Rows from block 3, named by matrix and row number. Each number is 500 + 40 x the weight over its row's rms, rounded and kept within 0 to 999. All counts start at 0. Numbers have three digits each. After the name is the row's rms in percent of the matrix's.
# fc2: squeeze-excite expand (model.blocks.3.se.fc2.weight, 192x12), inputs 0-11
fc2.0 075:481486574494511534441448464458514452
fc2.1 091:462448542528484499463494411465490462
fc2.2 039:489483584482565530478483495461440482
fc2.3 113:460450509490469495447469441432466469
fc2.4 107:432447500524435470526540494498473554
fc2.5 057:537530506494425499446475490446559468
fc2.6 084:551582549493492560496486542534517484
fc2.7 106:461442495500431448507514486485431538
fc2.8 115:497467555561497512467496421456542486
fc2.9 086:436420494493491502469474435457486473
fc2.10 128:436454464458479474465458467467446474
fc2.11 078:535526565527525574480491486479569478
fc2.12 092:509524453464446485550505555563459527
fc2.13 118:471441524540503515472496413441524488
fc2.14 069:559589532467465508500471532550496491
fc2.15 050:476482466394483502486473514508437481
fc2.16 067:428441537523498500475508439446467485
fc2.17 029:491475601515486524471481440454521507
fc2.18 091:526516535509562526451462476452551445
fc2.19 142:480495442453509451526508535546426535
fc2.20 095:471458549587477531491513444462518491
fc2.21 090:460455526506408474469489472453459493
fc2.22 045:483471492495382493486491469448495495
fc2.23 088:459456544562421495515535479471493529
fc2.24 085:447445503518431472527550494499453545
fc2.25 137:483479431419510484468451466471499464
fc2.26 281:470474462442497474451441460465473449
fc2.27 113:414430497536500484501519463469450509
fc2.28 151:454438467489488463468470432448481470
fc2.29 048:493500470436458452500485522550417504
fc2.30 109:488477535496535543450460459444549445
fc2.31 103:539524528506555536452450488465548441
fc2.32 042:513523573513396488475487505509514470
fc2.33 127:501509496466595515454445487467480457
fc2.34 050:523501533501564556459476471469577481
fc2.35 056:439432480548459464497508456457465503
fc2.36 074:484477604571521511498526471490486506
fc2.37 046:475462525505446522453459467473451429
fc2.38 052:519523518506398530529508546559493511
fc2.39 098:515501518485571547447441491478529442
fc2.40 034:493464571585491536501559477487511507
fc2.41 054:547564544521525525527509570541469529
fc2.42 124:433432490490502490474471435441481484
fc2.43 065:479479509453503499432437472459486431
fc2.44 063:415426504542464481503506449480502506
fc2.45 093:479465521569441519481510438458548494
fc2.46 113:511501561534523548447467476448548457
fc2.47 065:520504427416515489475445490520521462
fc2.48 070:529521519482577561484464502476571479
fc2.49 112:517511517489582557446443495484504456
fc2.50 039:513527443479531483569532506557471558
fc2.51 094:550529503485598544520501540533526513
fc2.52 041:500477546522605532504511475455522526
fc2.53 227:483470499489501496429448452445501430
fc2.54 040:483481540524416509467504434449533487
fc2.55 085:468463536558462493482502445427456495
fc2.56 046:407438492487498505443484478453496482
fc2.57 043:522485451417503467482452510513443457
fc2.58 111:566571471465544494502498558547490503
fc2.59 083:469460579561473504487501432470488490
fc2.60 039:453457566501482505498504493469403494
fc2.61 116:440436494499482469463491433438482489
fc2.62 157:500493504463545520429448473460521430
fc2.63 124:461457543520495536450471431448509462
fc2.64 085:483472581595504529505530485491495519
fc2.65 162:466474472478439457460450472494456439
fc2.66 066:470482478489511478517517530535384524
fc2.67 049:467469555538562527473482427472517473
fc2.68 054:504560480441487465499465553565463473
fc2.69 112:486471521503523499449473424423481457
fc2.70 118:523549474449591505501492561529491499
fc2.71 094:486475560493495533439455452442505453
fc2.72 143:500486519504521514428463441435530448
fc2.73 042:506516545526397458522517510531542513
fc2.74 092:513507482461630502497498505496489509
fc2.75 076:507508499483554503439438468463504423
fc2.76 116:423433484532478479539539500501465547
fc2.77 067:553538549523524570455497500480555467
fc2.78 143:450445488518405468512534472494480527
fc2.79 128:529524481415562525469448502503510456
fc2.80 084:479467569533525551470502449430510497
fc2.81 149:501492500480555516432442470449501437
fc2.82 120:477474484499408457461477456446498479
fc2.83 115:505493505478572518443444471459511435
fc2.84 100:506515441430451460478462509544487451
fc2.85 036:490478542551436490514569485465462547
fc2.86 065:484511461463435453523507548543432517
fc2.87 072:529515550551497527449482448452561474
fc2.88 136:490476519506509542463486420418539487
fc2.89 028:481430571518506511511532471445520554
fc2.90 096:483478547539468507456497427440544473
fc2.91 075:510501542520502531451465471419555457
fc2.92 099:460455568576467508499520450467502504
fc2.93 072:459451518567521498487511423442518495
fc2.94 156:527517503437583541481440506497523465
fc2.95 080:563542504499520511455458465477569449
fc2.96 119:517545462415547508507485541546456501
fc2.97 057:490463544581486497476490424455513480
fc2.98 112:482482491461457492433449452461489436
fc2.99 130:453450453457484455471461448466473467
fc2.100 124:507529429424550467501493534535463495
fc2.101 028:526520495496479511453455513549590448
fc2.102 102:463453508578416488501518462479495510
fc2.103 081:415438519523442476511512499510447511
fc2.104 098:501485535585450523522560487489546532
fc2.105 107:498495545612457498508544490502522515
fc2.106 148:510503532495575548451451485455532455
fc2.107 154:507501517464586532450446489457508459
fc2.108 077:444447463453567481494496487489433502
fc2.109 050:473479561525417490467486441470498470
fc2.110 115:474459505543408488492501429467513497
fc2.111 106:477466506501528528446463425434503459
fc2.112 068:451431474488485492473448447462460459
fc2.113 103:511498511490547508429434467478518426
fc2.114 080:463468521577420509518530462485507533
fc2.115 039:572569478517510526551499538555517519
fc2.116 037:464460533508456471462506478458409480
fc2.117 123:469466513503425484451468449484462442
fc2.118 039:486480493568507496484520459404548492
fc2.119 094:457461468470515485448454434456489454
fc2.120 070:481465472462492482455448451470512418
fc2.121 142:525506524493592549461463487461524455
fc2.122 104:441441519559454490514550468487481545
fc2.123 030:526514565512440547465470473478564473
fc2.124 040:538533457480498409510515513522430517
fc2.125 078:488501434420531475463440491489480466
fc2.126 104:486472547538532535472493435417512487
fc2.127 084:506490537582427529512548492500539528
fc2.128 070:476445496512437465515523460474419526
fc2.129 145:411415483531497481522526490489487527
fc2.130 092:451419496504500481475478418468473485
fc2.131 155:457472451465490472457454462462455444
fc2.132 140:475472441480426448532527509509449536
fc2.133 126:441454515502457494450481425467473464
fc2.134 060:517518477408526543491474534560519463
fc2.135 106:469437520538505496461498411449502479
fc2.136 083:527510513509542503438466473426538439
fc2.137 130:452458501502457468451456453473462439
fc2.138 079:458467525556476515544560500514465569
fc2.139 056:436477573553506518467492452460477476
fc2.140 083:437429513511424484491493445477487491
fc2.141 098:526525481454589497452452498484493449
fc2.142 116:520525446479452447521500551561446502
fc2.143 064:431478516492508507447454467466431459
fc2.144 064:440423526497510497475501433453462502
fc2.145 069:472489593544511551489506472477560495
fc2.146 031:525537538504575558490497506490419498
fc2.147 106:482472478482496482450444438446494433
fc2.148 049:537517566553479541509508500510589509
fc2.149 216:519507507470578526452431498466504449
fc2.150 108:498502408450476453524510529558481513
fc2.151 071:514503563571543529525556505489548533
fc2.152 068:444457477479511483446450450445486458
fc2.153 062:485505449405481469465455489492466464
fc2.154 066:503505493484539488418440451465496443
fc2.155 113:425427480522476463499505448448495508
fc2.156 169:450458452440483462485472484498423490
fc2.157 107:473454509504538502460481411443485465
fc2.158 100:485472523589442515498533454477549510
fc2.159 165:507507514465562532443436492462518439
fc2.160 058:402419458488528491505505498502515502
fc2.161 067:506505465450449477446450473451520443
fc2.162 068:519510583555551561488502492481543497
fc2.163 093:496485554596496538505531464480542530
fc2.164 052:488501588566497560514533505521527529
fc2.165 139:516500527481586535450445489454506461
fc2.166 097:464433464484517454466475439462471459
fc2.167 128:445438489500499482467474429443465477
fc2.168 110:483479486438527497448427468461472452
fc2.169 094:512537491409450512492461535533459466
fc2.170 081:474456545531440506459488442468458457
fc2.171 182:446462455446470466467463461474455466
fc2.172 097:436421507536495490481496425470491482
fc2.173 108:463438500552412478506528467490482527
fc2.174 076:462438536576467535511529471485544524
fc2.175 036:513500434419524495488452501520470438
fc2.176 068:491497512407538567496465525550504490
fc2.177 088:502500545524490519445468463425548448
fc2.178 063:471467503496573501475486423433494478
fc2.179 101:473483424433493442491471489493443488
fc2.180 093:521504524462611525468466497486474475
fc2.181 102:491487514561425497529573496512513555
fc2.182 102:522536498439501523447430519500497428
fc2.183 058:492503473449520463552538561568488535
fc2.184 159:518526443447524472531501564565468520
fc2.185 095:455445488523416461485496451471471477
fc2.186 022:556594519487456475455497486526519471
fc2.187 097:451455519538409495527528494493490554
fc2.188 041:498480545567576537499518469484560505
fc2.189 193:509501516473548525426433489456507444
fc2.190 087:484469575571531550498525471455514512
fc2.191 052:515511559542571545446468461499497466